A small segmentation model, trained from scratch: 3700 steps, held-out accuracy 93%.
Rows from expert 3 of block 3, named by matrix and row number. Rows with one number belong to one neuron. Each number is 50 + 15 x the weight over its row's rms, rounded and kept within 0 to 99. All counts start at 0. After the name is the row's rms in percent of the matrix's.
# gate: expert gate (model.blocks.3.mlp.gate, 8x128x256), inputs 172-255
# up: expert up (model.blocks.3.mlp.up, 8x128x256), inputs 172-255
# down: expert down (model.blocks.3.mlp.down, 8x256x128, transposed), outputs 172-255
gate.63 069:53 50 50 50 49 50 63 52 50 50 35 88 52 46 55 50 50 50 46 70 50 11 50 53 50 49 45 49 50 52 50 45 50 49 51 51 50 80 46 49 52 39 50 50 49 48 68 51 48 51 50 46 50 50 55 50 99 49 50 60 49 50 43 49 00 27 50 53 49 50 49 50 54 51 50 40 50 50 46 58 50 50 50 37
up.63 060:53 53 51 52 51 50 34 48 13 47 41 75 51 54 47 49 50 51 48 50 00 51 50 51 53 51 39 50 50 48 50 48 99 49 50 50 51 50 50 50 49 38 51 49 96 44 54 45 51 52 57 49 47 50 50 48 50 50 51 71 52 95 50 50 51 52 50 50 49 51 44 50 50 28 64 47 49 50 52 50 50 54 50 48
down.63 069:78 43 37 54 43 49 51 48 49 41 56 52 67 50 50 51 59 53 54 51 49 54 50 51 50 50 99 51 47 50 50 71 50 50 41 51 51 52 50 50 50 50 60 48 54 49 31 50 53 47 47 51 53 26 50 46 51 50 57 45 48 91 50 50 51 50 49 50 51 47 52 50 50 49 50 50 37 55 48 48 49 55 50 99
gate.64 075:06 65 72 50 51 55 42 52 54 50 36 52 50 49 65 50 71 46 42 44 50 42 51 58 63 47 44 40 52 51 50 49 51 43 50 52 51 46 56 53 50 40 52 46 32 26 64 50 47 59 54 61 58 31 55 48 50 48 49 50 50 54 47 55 00 50 46 61 50 49 44 55 50 59 53 99 71 50 50 51 64 46 63 39
up.64 071:51 00 33 50 54 47 50 53 50 50 56 32 38 54 47 46 50 52 62 51 40 48 42 48 51 61 56 53 90 49 51 66 44 37 41 47 41 50 51 50 51 51 44 44 71 57 44 49 48 48 00 52 47 52 27 00 49 50 66 58 66 43 58 47 07 53 51 33 55 50 51 49 50 50 77 55 41 51 35 47 54 79 49 54
down.64 082:51 48 53 38 00 49 50 63 74 48 50 45 50 47 49 50 50 01 36 51 69 50 50 50 52 54 47 46 50 75 24 49 48 48 50 57 45 22 50 50 47 06 51 49 51 14 50 50 51 51 50 49 87 42 54 50 57 50 50 52 46 56 40 48 50 51 40 49 52 51 27 50 49 50 50 50 50 51 51 54 49 50 51 42
gate.65 063:41 55 48 49 50 40 50 50 51 53 58 43 43 53 48 49 50 00 50 43 53 41 46 50 99 99 44 55 50 51 54 50 52 55 46 50 30 99 55 50 50 65 49 75 52 50 50 50 50 52 47 51 48 51 49 48 60 73 45 55 50 50 50 48 47 50 53 50 52 99 99 50 49 49 45 54 51 67 50 52 43 50 52 62
up.65 079:49 50 51 50 48 58 49 52 50 17 85 53 50 51 50 50 47 51 74 55 52 51 52 50 48 43 49 50 49 18 47 11 50 47 50 50 50 46 50 46 54 38 53 00 50 50 52 56 51 46 49 50 50 52 51 50 50 50 84 52 43 51 50 50 43 69 48 51 50 49 48 50 50 50 52 50 49 50 42 15 50 55 83 50
down.65 088:00 52 67 45 50 49 50 50 47 48 51 50 04 83 70 50 50 48 50 53 45 20 53 49 52 48 40 53 50 50 55 50 52 65 50 49 56 50 96 49 50 54 48 50 52 50 00 48 51 50 36 55 55 47 49 53 54 45 50 50 50 48 50 50 55 51 62 47 50 49 46 43 50 50 50 51 52 49 42 50 53 40 48 44
gate.66 072:48 48 55 50 47 43 52 50 52 50 50 50 46 51 52 00 49 48 51 49 53 50 49 48 39 20 55 49 51 49 76 55 50 54 99 48 50 57 43 54 50 50 50 77 50 51 28 99 50 50 00 45 46 44 41 49 56 51 63 49 63 56 51 51 50 56 51 49 50 39 50 54 50 50 42 36 50 50 52 50 48 50 66 34
up.66 069:50 53 41 45 50 99 50 49 45 49 54 51 99 44 46 59 51 52 53 52 50 50 51 51 53 90 20 23 50 51 54 49 47 46 45 51 51 47 50 50 50 56 51 42 50 08 52 50 50 49 50 59 58 52 50 50 54 48 44 50 51 50 50 97 53 50 47 51 50 55 29 44 50 48 54 77 44 48 45 64 50 49 43 54
down.66 078:51 53 23 42 99 02 52 99 50 18 45 75 50 50 49 52 50 46 49 50 71 97 50 50 50 50 51 15 50 50 99 51 53 48 49 89 50 50 10 49 50 50 50 33 51 50 36 49 50 50 76 77 45 50 49 50 17 50 50 58 48 41 50 50 52 23 51 50 36 50 51 52 40 72 52 51 51 54 50 48 50 50 49 50
gate.67 166:49 57 38 45 61 51 50 62 50 63 41 61 87 52 96 51 50 47 31 28 16 51 46 55 25 51 62 53 52 50 49 17 22 48 46 50 31 50 95 31 54 49 55 50 48 53 50 82 43 50 65 40 53 64 69 86 56 47 69 48 55 39 50 45 50 50 49 50 43 50 46 37 45 45 00 31 28 47 51 50 53 50 65 48
up.67 169:25 50 51 21 59 50 55 63 50 51 50 50 66 50 99 49 41 44 48 00 34 56 50 50 44 48 78 79 57 48 51 15 45 52 50 45 49 52 92 31 76 40 70 49 49 64 50 76 46 50 50 51 50 53 69 63 62 51 52 44 58 03 49 48 67 50 48 54 14 50 48 52 52 50 31 49 38 60 51 49 49 47 52 51
down.67 137:50 74 54 67 44 53 52 43 42 31 46 45 33 50 00 61 55 69 75 55 49 49 53 49 50 51 55 46 21 50 54 66 59 50 50 84 64 54 46 59 50 52 49 50 48 49 82 44 51 52 50 44 50 48 49 42 48 57 02 40 50 99 50 57 25 53 50 40 49 49 51 52 50 56 68 52 52 48 56 55 41 52 43 57
gate.68 075:55 35 50 50 50 62 49 61 50 65 53 51 67 71 45 50 25 76 48 15 46 51 46 50 48 50 53 99 58 51 45 35 50 45 32 51 44 49 59 51 67 45 49 38 47 50 79 40 47 49 10 48 50 58 51 58 50 45 59 61 50 48 48 55 49 38 49 95 47 68 40 49 48 50 16 50 50 37 55 50 48 95 52 50
up.68 088:53 64 61 50 49 48 50 41 86 51 33 99 43 50 25 24 64 49 70 51 72 41 50 49 49 00 39 41 19 49 57 68 51 53 52 49 50 53 48 48 31 50 24 66 65 52 06 55 50 51 55 50 48 37 49 49 45 51 50 54 45 50 51 35 51 52 50 44 46 26 59 51 51 50 48 47 49 66 49 50 51 50 50 47
down.68 091:41 49 47 42 50 49 50 59 50 51 53 40 50 30 49 98 46 50 50 49 54 51 50 49 51 50 47 50 50 50 50 21 49 73 49 53 43 35 49 49 50 49 70 50 52 52 45 40 52 50 50 33 48 50 46 48 80 50 51 50 50 47 51 59 52 72 50 51 49 51 52 50 49 48 49 50 49 50 48 31 54 51 53 51
gate.69 072:49 45 50 80 70 47 54 45 54 35 49 50 50 47 53 50 51 47 50 48 50 68 51 49 64 39 49 50 99 45 50 50 50 50 55 60 50 53 61 49 50 50 74 51 47 38 49 50 51 50 50 53 50 49 50 47 53 99 50 29 50 50 45 50 50 50 50 51 50 49 42 50 50 49 50 51 56 46 54 53 60 33 83 50
up.69 078:52 34 49 50 50 48 49 56 51 85 50 50 51 51 50 27 50 65 50 54 50 50 48 50 47 87 55 50 51 50 27 49 50 50 49 50 63 49 52 42 50 45 49 51 50 99 50 50 49 37 54 50 50 50 51 50 50 50 56 95 50 50 50 98 51 28 50 48 50 50 50 49 47 55 50 38 50 51 50 50 50 51 39 50
down.69 071:52 47 50 50 50 44 47 50 49 53 50 48 48 50 51 50 46 97 50 50 50 99 70 52 38 52 46 63 13 49 50 50 44 50 50 50 50 78 50 49 45 49 70 24 51 50 99 49 62 50 50 52 52 50 56 56 73 50 49 50 55 51 49 50 50 00 33 45 49 50 50 49 50 54 48 51 47 50 49 51 50 50 49 49
gate.70 052:99 13 50 51 44 40 50 50 50 50 51 46 52 40 51 47 51 70 41 44 50 25 48 50 50 51 52 50 50 50 50 59 49 54 33 49 47 51 44 41 57 50 52 53 49 50 00 50 51 50 50 50 42 48 50 54 52 82 49 50 08 50 50 95 52 49 84 50 50 86 78 50 50 53 51 50 56 94 50 51 47 50 53 99
up.70 062:99 51 79 51 50 51 50 38 49 52 50 50 50 50 48 52 99 49 50 50 50 50 49 74 46 25 49 50 50 50 50 50 50 35 53 50 50 50 47 25 49 50 70 50 48 50 51 50 50 46 38 51 50 50 52 50 49 50 53 50 54 50 63 48 52 42 49 50 59 50 50 48 19 54 48 50 69 50 50 44 50 50 59 51
down.70 066:99 53 54 50 39 45 44 50 58 52 51 50 50 39 59 47 50 52 48 54 49 49 36 28 50 29 62 49 50 52 51 16 50 20 99 50 51 45 52 07 31 50 50 47 45 99 50 58 63 73 50 85 50 52 50 56 55 46 56 34 62 51 49 52 47 40 47 50 50 50 50 52 50 50 46 51 49 53 66 46 60 48 50 49
gate.71 104:50 47 23 47 99 47 55 84 49 48 49 20 51 43 44 49 50 13 65 55 50 48 37 50 49 49 45 43 89 39 00 49 40 00 50 45 50 51 49 42 54 00 53 61 50 55 48 46 49 49 52 50 51 47 50 52 53 50 64 67 56 46 52 87 45 50 64 43 51 83 52 51 49 49 99 28 44 49 51 62 47 81 41 49
up.71 109:51 47 48 56 84 51 55 76 48 48 49 45 53 50 51 49 54 20 51 51 50 50 47 67 52 50 50 51 50 46 00 49 50 19 50 50 50 33 47 50 61 30 53 51 50 53 69 33 16 48 48 49 50 51 69 51 52 50 68 49 54 49 51 75 43 51 52 48 52 50 50 50 50 50 64 36 43 49 77 50 48 76 50 42
down.71 100:33 56 52 90 49 44 50 51 65 51 53 40 23 52 52 50 51 43 49 42 52 49 48 50 56 49 53 50 50 67 52 50 50 68 44 50 26 50 54 82 50 46 50 50 48 49 86 60 50 48 26 55 09 51 50 42 48 47 56 49 51 51 61 51 49 99 11 49 64 22 55 56 54 71 45 61 50 51 53 49 50 33 54 64
gate.72 121:65 55 00 69 60 54 50 54 56 28 47 36 71 99 50 77 46 42 50 99 38 50 49 51 59 53 52 48 50 52 49 49 47 51 29 50 00 40 56 47 67 50 48 50 49 43 16 17 51 31 50 50 50 49 52 52 46 48 51 50 28 61 50 50 39 35 49 51 63 52 51 51 50 66 63 26 51 50 50 59 53 50 34 50
up.72 119:43 36 70 38 39 33 50 46 44 51 56 50 47 39 50 23 51 48 50 00 55 75 58 46 50 50 50 51 50 36 52 51 52 36 52 50 99 59 45 53 38 51 53 50 52 51 74 77 53 58 50 51 56 50 49 40 54 52 23 50 67 44 52 49 81 99 51 50 42 49 49 48 50 35 06 56 34 60 52 23 48 50 58 49
down.72 106:51 62 50 54 49 77 50 41 50 46 24 53 68 62 50 49 05 51 49 58 52 53 50 37 38 52 52 45 51 50 43 47 50 46 50 74 49 48 53 19 93 44 58 51 48 35 50 00 50 00 48 55 52 46 68 50 48 50 94 56 35 69 47 72 88 44 40 87 51 99 58 59 46 56 47 42 44 49 81 59 50 48 31 53
gate.73 169:62 50 60 22 50 43 56 54 54 48 06 57 49 52 23 29 50 48 50 05 46 67 32 50 48 50 53 50 79 48 48 41 50 49 53 59 50 48 51 50 55 47 99 50 46 49 51 94 50 23 51 51 36 50 61 22 57 50 76 49 50 48 50 43 50 48 45 51 45 61 44 50 52 53 49 50 49 45 56 50 38 86 63 52
up.73 156:45 51 49 60 29 51 50 49 43 52 66 50 64 38 61 64 50 32 50 80 73 49 52 50 48 47 44 50 00 47 50 49 23 44 50 31 50 61 36 45 49 28 50 50 51 44 64 76 47 77 78 58 65 48 50 51 51 63 51 85 53 56 74 59 49 50 45 51 65 45 49 58 47 49 35 63 47 50 44 38 81 44 50 47
down.73 142:39 51 56 43 61 50 50 50 50 57 55 42 44 50 50 68 49 46 50 36 90 47 52 50 50 32 64 41 61 44 59 67 52 51 98 50 58 46 47 50 47 81 51 49 50 99 49 69 49 49 58 49 50 67 39 14 51 51 39 41 58 22 52 07 47 58 52 38 27 53 59 54 50 53 55 51 40 49 50 50 54 10 50 24
gate.74 116:27 51 24 50 60 90 67 51 21 51 50 35 92 53 50 76 99 50 49 99 33 50 33 55 49 68 37 51 44 51 48 49 49 00 37 51 15 49 52 88 50 50 45 49 40 41 52 32 45 50 94 49 64 55 54 44 29 58 41 45 32 50 48 83 21 49 49 50 72 52 44 10 60 43 94 51 46 38 52 59 55 50 37 51
up.74 114:52 50 53 17 45 22 47 49 63 50 50 63 24 48 77 33 50 53 50 00 60 50 52 48 50 24 62 41 56 52 50 52 51 65 75 49 57 59 37 41 48 44 50 46 58 59 49 67 51 51 00 52 38 49 15 53 50 50 63 51 59 50 51 20 50 50 51 49 42 49 52 84 53 57 47 50 56 63 47 29 20 48 72 57
down.74 109:50 53 67 50 68 71 50 33 05 00 45 50 48 71 48 74 52 46 48 56 52 74 50 49 11 51 55 43 52 46 50 50 46 00 41 49 70 47 40 73 56 32 47 49 50 50 51 39 50 50 50 42 51 35 51 50 50 49 50 42 46 63 01 99 49 20 46 49 40 50 44 48 51 50 95 21 43 50 32 62 51 52 49 63
gate.75 101:55 49 62 54 44 50 47 51 55 58 29 70 52 54 50 50 52 41 42 51 58 26 51 51 59 43 49 47 00 54 50 92 49 42 51 68 15 49 40 50 51 33 51 42 46 49 50 52 21 64 38 00 51 49 52 52 50 48 54 51 34 78 49 29 50 44 61 57 40 48 49 50 60 51 47 42 50 50 99 51 45 33 56 53
up.75 093:50 44 47 47 93 49 60 52 54 42 21 50 35 50 63 53 44 50 47 41 49 49 50 50 49 49 65 48 78 53 55 50 53 62 51 50 50 53 47 40 57 35 49 50 48 51 46 50 52 50 57 47 50 50 50 49 51 17 48 22 49 49 31 16 51 50 30 50 50 58 50 50 50 53 41 52 59 49 84 66 54 48 51 06
down.75 105:48 52 51 50 51 56 50 48 50 00 54 46 20 59 49 51 50 43 58 29 47 45 50 50 35 61 44 50 51 49 49 46 84 53 57 13 49 50 72 54 34 50 40 61 43 49 59 50 49 73 50 49 50 27 50 48 55 51 49 53 51 52 50 52 50 51 45 47 53 47 49 51 48 91 49 50 51 48 51 50 54 50 44 24
gate.76 071:26 39 52 50 09 58 48 50 50 48 48 48 50 38 49 52 54 50 49 49 68 50 51 14 51 50 49 64 49 51 50 44 50 48 55 51 47 50 52 58 50 99 49 49 44 50 51 48 45 51 49 47 00 51 92 25 50 49 49 50 47 54 49 62 50 53 50 54 50 47 48 48 48 51 50 53 51 49 53 49 49 19 51 50
up.76 069:55 57 50 90 50 49 50 51 54 52 53 50 50 51 50 42 20 79 49 52 50 43 50 99 50 50 50 34 50 50 51 51 51 87 35 53 49 49 51 43 97 50 49 51 50 47 51 50 37 54 72 50 50 52 41 60 50 00 50 59 37 50 50 42 50 35 73 50 40 51 50 49 48 50 48 50 50 21 48 50 50 50 53 59
down.76 093:52 32 50 64 50 51 49 50 50 51 51 57 50 50 50 48 41 81 46 48 52 89 19 24 31 50 50 68 47 46 54 32 35 52 27 18 56 50 50 58 54 50 49 40 64 48 54 92 50 50 50 50 50 45 50 50 48 52 53 50 50 49 51 50 56 45 50 50 50 50 50 50 50 18 49 49 00 49 47 50 45 49 50 66
gate.77 138:50 50 53 50 50 49 49 50 50 50 50 69 52 51 49 00 42 74 45 48 47 04 51 50 50 59 46 50 50 51 53 50 52 18 51 52 50 50 56 53 82 63 55 70 45 50 49 96 69 50 22 48 58 62 50 50 47 48 38 54 47 29 49 51 66 49 49 47 50 49 49 49 00 54 51 70 43 42 50 51 59 67 50 49
up.77 128:50 52 50 40 51 49 50 48 49 50 50 50 57 50 48 08 47 72 47 48 43 35 50 52 50 56 45 30 53 51 99 50 53 09 50 53 49 63 54 50 88 60 50 51 38 69 24 87 55 53 45 44 54 54 50 50 50 48 34 70 48 40 49 57 56 50 49 50 51 26 50 47 03 52 50 50 49 41 49 51 61 50 50 47
down.77 133:50 22 53 52 20 52 54 56 49 60 66 49 57 50 50 36 57 76 33 39 50 49 49 55 25 50 52 66 77 53 47 49 26 44 48 10 52 80 50 51 42 48 24 49 50 47 58 37 50 50 50 00 52 40 51 98 49 71 50 43 76 48 49 49 50 50 47 51 51 50 50 53 24 52 58 13 51 48 50 52 56 43 35 50
gate.78 111:52 24 35 49 59 50 50 50 50 34 46 11 54 48 49 47 53 47 50 41 52 99 40 48 60 50 50 64 50 36 50 51 21 50 36 50 48 51 51 46 50 41 50 57 49 49 48 39 83 44 51 59 50 50 66 36 50 62 45 50 41 50 50 82 54 51 44 60 50 99 65 50 51 51 50 55 38 50 66 50 50 49 53 59
up.78 122:49 51 53 51 50 50 50 73 50 51 52 63 50 69 66 51 47 58 51 77 53 48 50 56 43 52 51 51 50 55 44 50 50 36 36 88 50 25 50 47 58 50 44 54 54 50 44 48 46 50 50 51 63 84 50 80 39 07 50 55 51 55 49 50 50 50 35 56 61 44 50 50 40 52 37 50 46 01 45 19 54 50 31 50
down.78 101:18 49 52 49 48 41 50 50 50 52 51 12 51 07 51 54 43 05 99 03 51 27 64 91 47 48 51 40 42 45 51 58 57 48 51 69 65 50 50 51 48 51 53 49 56 50 50 50 29 70 27 49 49 75 05 40 50 49 50 49 51 58 45 49 49 55 52 44 45 49 48 57 42 46 63 57 48 44 46 48 57 50 45 50
gate.79 112:53 50 51 28 28 53 51 50 51 77 50 50 51 50 26 47 50 45 49 50 49 57 48 50 50 48 48 45 60 50 40 74 49 50 47 49 50 51 51 35 50 50 50 51 55 99 50 50 61 46 50 51 49 50 55 49 49 50 52 53 38 48 51 72 49 50 50 50 49 37 50 52 57 61 51 76 40 41 51 49 51 51 50 65
up.79 100:52 53 53 50 50 51 44 50 51 60 30 58 50 51 50 17 54 46 63 49 37 50 49 50 50 43 50 47 80 75 45 73 51 51 47 51 49 50 50 50 48 49 50 59 50 61 50 50 57 24 52 66 50 54 55 48 50 36 54 51 51 50 48 78 99 66 50 50 50 43 59 51 00 66 51 53 50 46 56 39 58 50 49 48
down.79 112:60 54 49 69 50 50 22 74 59 27 50 50 50 52 43 50 50 36 50 54 38 76 00 06 50 35 51 63 50 11 49 49 50 50 51 48 50 51 52 47 47 50 51 50 50 04 50 50 50 50 50 50 49 57 51 50 35 55 29 53 57 88 48 50 50 46 93 50 50 80 53 51 63 32 99 49 54 50 50 69 49 67 65 51
gate.80 140:76 44 48 65 50 55 68 49 29 42 51 58 67 30 46 52 50 50 50 79 49 50 50 50 62 38 50 14 26 23 50 56 54 54 33 50 50 50 49 40 51 47 57 48 48 44 36 39 51 00 50 51 47 49 51 50 53 79 50 50 51 50 50 58 52 26 50 77 48 66 50 57 50 40 54 43 82 50 54 55 46 99 50 55
up.80 128:99 48 57 49 41 47 43 50 71 52 51 51 47 35 36 51 43 50 49 49 37 35 50 48 51 00 27 37 54 50 50 62 51 66 61 50 50 52 33 46 50 54 51 50 47 54 49 58 64 49 50 50 40 54 46 52 48 50 43 65 24 49 50 63 50 50 55 57 52 50 51 49 63 50 58 50 56 61 50 51 44 37 58 50
down.80 123:50 79 42 50 43 58 43 50 48 52 50 49 51 51 50 54 51 63 49 51 18 49 21 49 51 54 32 39 50 49 55 43 50 49 49 49 33 59 55 66 93 58 54 52 40 00 50 46 99 36 15 77 51 52 50 46 50 52 51 56 30 30 53 51 58 51 50 41 53 88 50 24 50 47 47 50 54 52 51 62 50 50 57 50
gate.81 069:54 49 52 46 17 51 48 52 53 58 48 52 51 50 48 21 53 50 46 49 99 51 47 54 67 46 00 53 50 51 48 00 50 49 49 50 48 50 54 50 43 49 54 64 43 49 85 49 48 43 50 65 50 53 64 50 99 49 54 50 41 51 50 50 48 34 48 55 50 49 45 54 50 99 54 45 57 50 52 47 45 50 99 51
up.81 076:47 49 38 52 49 44 51 48 41 50 99 46 47 50 50 51 17 50 61 50 48 44 29 44 30 51 65 41 48 49 50 47 48 59 56 47 49 51 20 45 73 59 40 50 56 52 48 52 51 86 54 27 50 50 44 76 48 53 50 53 50 48 53 50 50 51 57 30 37 50 56 50 53 05 50 52 43 58 14 50 60 51 46 50
down.81 095:51 49 50 44 43 50 47 48 55 51 45 90 49 50 50 28 51 24 51 72 49 52 48 48 89 50 00 60 55 51 49 44 48 49 54 49 25 46 60 49 50 50 50 49 50 52 51 51 65 00 48 54 50 43 78 50 50 52 49 52 48 37 52 50 49 48 49 49 57 53 50 48 48 59 54 49 50 49 74 49 50 50 48 50
gate.82 053:00 50 50 50 50 49 51 65 46 50 90 49 51 50 50 50 50 52 51 50 49 44 00 50 48 49 51 49 50 50 50 49 66 50 50 50 50 50 51 50 56 50 48 49 59 99 29 50 50 59 49 49 50 50 51 56 47 50 54 47 51 50 50 39 54 49 50 49 00 24 52 58 48 50 50 48 50 60 49 43 46 57 54 52
up.82 050:53 52 55 54 49 38 51 50 58 53 71 50 50 50 50 50 00 51 49 43 50 98 95 51 47 49 56 48 79 50 56 44 51 44 50 50 28 50 50 99 50 50 51 50 52 51 49 67 47 56 50 50 50 52 50 51 50 50 67 54 50 50 32 46 53 48 50 50 42 53 50 52 49 99 12 43 50 55 48 30 51 50 99 50
down.82 073:50 53 18 50 56 51 49 50 50 50 50 58 50 57 49 50 50 50 48 51 51 89 53 50 49 50 68 48 50 50 50 50 50 51 59 99 45 50 52 37 57 66 50 51 44 57 51 55 41 58 48 50 76 50 61 50 49 49 46 50 49 50 50 49 50 50 38 00 50 51 50 50 50 42 20 50 49 50 68 94 50 50 49 50
gate.83 101:55 72 50 49 50 52 47 50 50 48 48 54 50 50 40 93 50 74 49 68 48 49 50 52 50 52 50 51 81 50 58 57 50 49 44 50 43 50 48 50 25 50 47 49 50 50 51 47 48 50 51 50 85 66 51 51 82 49 55 64 49 51 99 65 40 49 69 35 99 35 28 47 48 51 50 51 49 46 39 50 47 50 50 35
up.83 099:52 42 50 51 51 46 51 50 50 55 50 46 56 49 48 50 00 53 50 37 50 60 23 50 50 48 50 49 17 49 54 50 51 53 50 50 99 50 51 45 49 57 53 53 00 51 45 28 55 49 49 50 51 25 51 51 50 35 50 43 38 83 50 50 70 46 65 50 32 83 78 56 50 50 53 48 53 56 51 52 61 50 39 53
down.83 104:50 45 50 48 61 50 49 50 49 51 50 47 59 09 53 50 62 47 57 68 23 67 47 53 53 99 50 99 77 50 51 52 50 50 50 45 21 50 50 50 76 50 50 49 50 51 48 38 49 52 49 47 50 50 48 50 96 50 99 53 29 49 63 51 51 51 51 40 77 49 48 50 51 52 44 45 41 51 50 34 69 67 00 49
gate.84 078:09 59 52 99 52 10 49 52 88 48 49 52 50 52 52 48 50 50 46 00 50 50 60 51 47 46 51 05 43 54 56 50 52 57 51 52 50 46 50 50 49 50 51 49 49 50 50 53 00 53 50 44 48 99 50 93 50 47 49 28 50 54 45 50 50 43 50 51 49 42 50 50 49 03 49 52 52 51 46 50 49 41 72 09
up.84 073:58 32 50 47 49 53 27 50 39 63 50 50 31 49 50 51 50 50 50 50 50 50 49 50 50 54 48 50 99 49 44 47 39 50 53 50 49 51 47 00 47 50 52 51 51 47 51 50 50 47 51 51 61 50 99 49 29 51 50 57 50 47 52 49 49 50 44 44 50 59 52 48 52 57 63 43 50 50 50 50 51 53 53 49
down.84 076:53 49 50 48 50 50 42 52 49 47 49 26 72 51 51 41 50 50 50 51 71 54 50 43 39 50 50 50 50 50 48 50 00 50 50 50 53 50 58 50 49 50 49 28 50 37 51 99 52 50 48 64 49 49 61 49 49 50 62 51 52 07 51 95 50 23 49 51 51 52 51 38 53 46 49 17 39 53 51 51 03 51 52 57
gate.85 097:50 50 50 49 46 49 50 49 40 42 51 99 50 52 09 21 51 47 40 50 50 54 51 50 50 51 49 50 50 50 52 51 50 50 50 79 50 50 50 45 38 00 51 60 57 44 50 92 51 94 52 50 50 50 52 45 50 50 47 50 99 50 50 45 69 50 62 40 50 48 43 49 50 49 50 53 48 50 51 35 57 58 51 51
up.85 092:51 38 51 51 52 50 50 28 55 72 47 06 50 51 48 55 51 50 71 54 50 48 29 51 50 35 50 48 53 60 49 50 23 47 60 35 06 48 49 53 50 48 34 44 50 90 19 50 47 61 49 36 49 50 49 50 51 50 76 50 16 51 50 51 32 49 48 31 50 30 52 51 54 42 50 52 65 50 50 50 47 50 78 49
down.85 109:50 50 49 30 51 52 34 58 47 50 48 55 49 51 48 51 53 50 79 53 64 70 25 45 50 46 56 47 50 48 48 52 50 48 76 49 67 66 51 50 48 44 64 51 46 50 50 51 08 52 02 48 51 51 50 54 27 50 49 50 59 50 52 50 56 50 78 85 50 53 50 49 41 50 51 44 37 46 44 48 64 39 55 52
gate.86 140:48 54 91 51 67 58 50 71 45 49 50 51 51 53 55 58 36 77 59 48 52 30 52 51 42 49 44 50 50 51 35 48 50 25 47 50 52 48 54 50 57 49 50 47 48 54 51 53 35 22 48 50 51 50 53 76 52 50 52 63 02 51 50 55 51 44 00 51 04 43 52 50 49 50 45 18 60 52 42 47 52 88 42 40
up.86 141:50 55 41 50 39 47 23 47 62 53 78 49 46 43 40 52 94 21 51 58 40 56 42 30 97 47 52 12 49 49 50 64 68 73 67 50 49 54 44 50 26 73 49 55 52 47 50 47 57 60 59 77 46 50 48 20 45 51 19 41 78 48 52 36 49 78 76 49 58 74 52 50 66 50 63 53 32 51 57 53 51 50 56 55
down.86 133:48 48 46 50 52 56 64 50 50 36 50 49 62 50 80 97 50 62 52 48 47 00 50 68 44 57 50 54 11 43 39 76 56 40 21 48 47 53 62 51 53 95 43 49 52 49 48 49 64 59 76 48 51 42 50 68 41 50 48 50 50 50 53 99 50 57 54 23 50 54 48 50 50 36 49 31 31 46 49 41 58 98 50 39
gate.87 084:47 54 52 45 52 45 50 54 51 57 50 51 31 01 50 50 50 50 00 48 51 00 51 51 51 50 62 50 52 50 50 50 50 46 50 51 47 50 49 88 50 47 00 46 46 48 51 50 48 50 50 20 68 51 49 51 58 50 24 36 50 50 48 48 42 52 50 50 50 49 48 50 54 50 47 50 52 50 50 50 50 48 49 59
up.87 080:51 48 62 51 44 47 51 45 48 48 75 50 52 48 51 54 49 60 50 51 52 52 54 37 48 51 47 50 47 49 50 50 50 50 80 50 50 50 46 48 50 51 67 69 51 51 49 57 59 54 50 54 50 50 51 50 52 50 53 62 68 28 87 66 65 56 55 48 55 50 51 49 40 50 52 50 46 50 51 50 52 53 51 10
down.87 096:50 53 48 56 50 50 49 51 50 53 47 72 50 41 22 71 14 48 40 50 50 44 72 49 63 47 51 14 55 50 52 51 51 51 55 59 49 32 50 48 58 51 50 17 50 51 00 46 52 54 50 50 50 51 48 49 49 51 50 42 49 50 43 48 50 51 54 44 50 50 50 51 50 50 50 48 54 51 54 49 59 49 77 50
gate.88 107:31 53 21 27 51 53 50 52 50 56 47 51 55 50 67 24 50 30 49 24 50 50 49 51 44 39 51 47 48 51 50 54 56 57 75 50 49 50 52 68 54 43 59 49 20 48 40 72 49 51 50 53 58 53 50 52 51 45 50 38 49 50 13 33 47 59 50 50 48 44 49 52 50 47 39 68 52 49 72 25 47 43 52 15
up.88 093:32 43 49 46 45 51 49 50 50 50 39 54 35 50 50 50 53 37 50 40 72 50 76 50 61 38 50 44 57 50 59 52 96 53 70 75 49 58 50 99 47 45 53 48 41 49 50 58 50 54 50 58 51 49 49 48 50 50 47 42 51 53 48 38 49 76 45 32 49 49 48 49 51 53 52 62 58 49 58 48 43 28 50 41
down.88 089:09 50 50 52 56 97 60 52 57 50 69 48 51 45 52 51 54 51 49 44 00 41 58 49 50 51 50 58 56 59 53 62 41 50 48 50 50 49 00 49 60 52 44 48 28 99 49 24 55 65 52 51 50 61 50 50 50 30 48 47 63 47 50 50 50 51 51 54 49 43 52 50 50 51 49 61 83 51 43 48 99 53 50 35
gate.89 074:56 50 99 52 50 49 49 16 59 57 50 49 50 48 31 51 50 51 50 37 49 50 47 50 59 46 58 49 55 51 48 50 51 55 43 50 50 60 48 65 00 50 50 49 29 51 50 98 50 52 50 53 50 50 50 46 57 50 50 47 53 51 50 51 53 50 50 46 16 52 50 51 89 51 63 41 53 50 39 50 49 17 50 45
up.89 063:50 56 50 50 00 96 50 50 51 50 50 50 50 50 64 82 50 49 11 50 48 48 56 50 50 49 62 50 64 51 51 50 50 58 50 41 46 49 50 50 50 61 47 21 50 53 50 32 46 48 52 61 45 49 48 59 51 50 50 99 51 50 50 42 69 50 50 52 49 30 50 44 52 43 71 50 54 50 50 49 49 47 00 50
down.89 094:49 50 70 50 50 49 56 39 51 52 55 50 50 49 79 66 35 50 50 43 50 50 51 64 69 49 50 50 44 56 55 50 09 52 50 50 50 49 48 45 51 52 56 48 25 53 34 51 59 50 50 50 47 49 47 50 46 49 50 44 50 85 58 95 50 50 17 52 47 67 50 50 27 45 71 50 50 53 46 50 52 49 50 65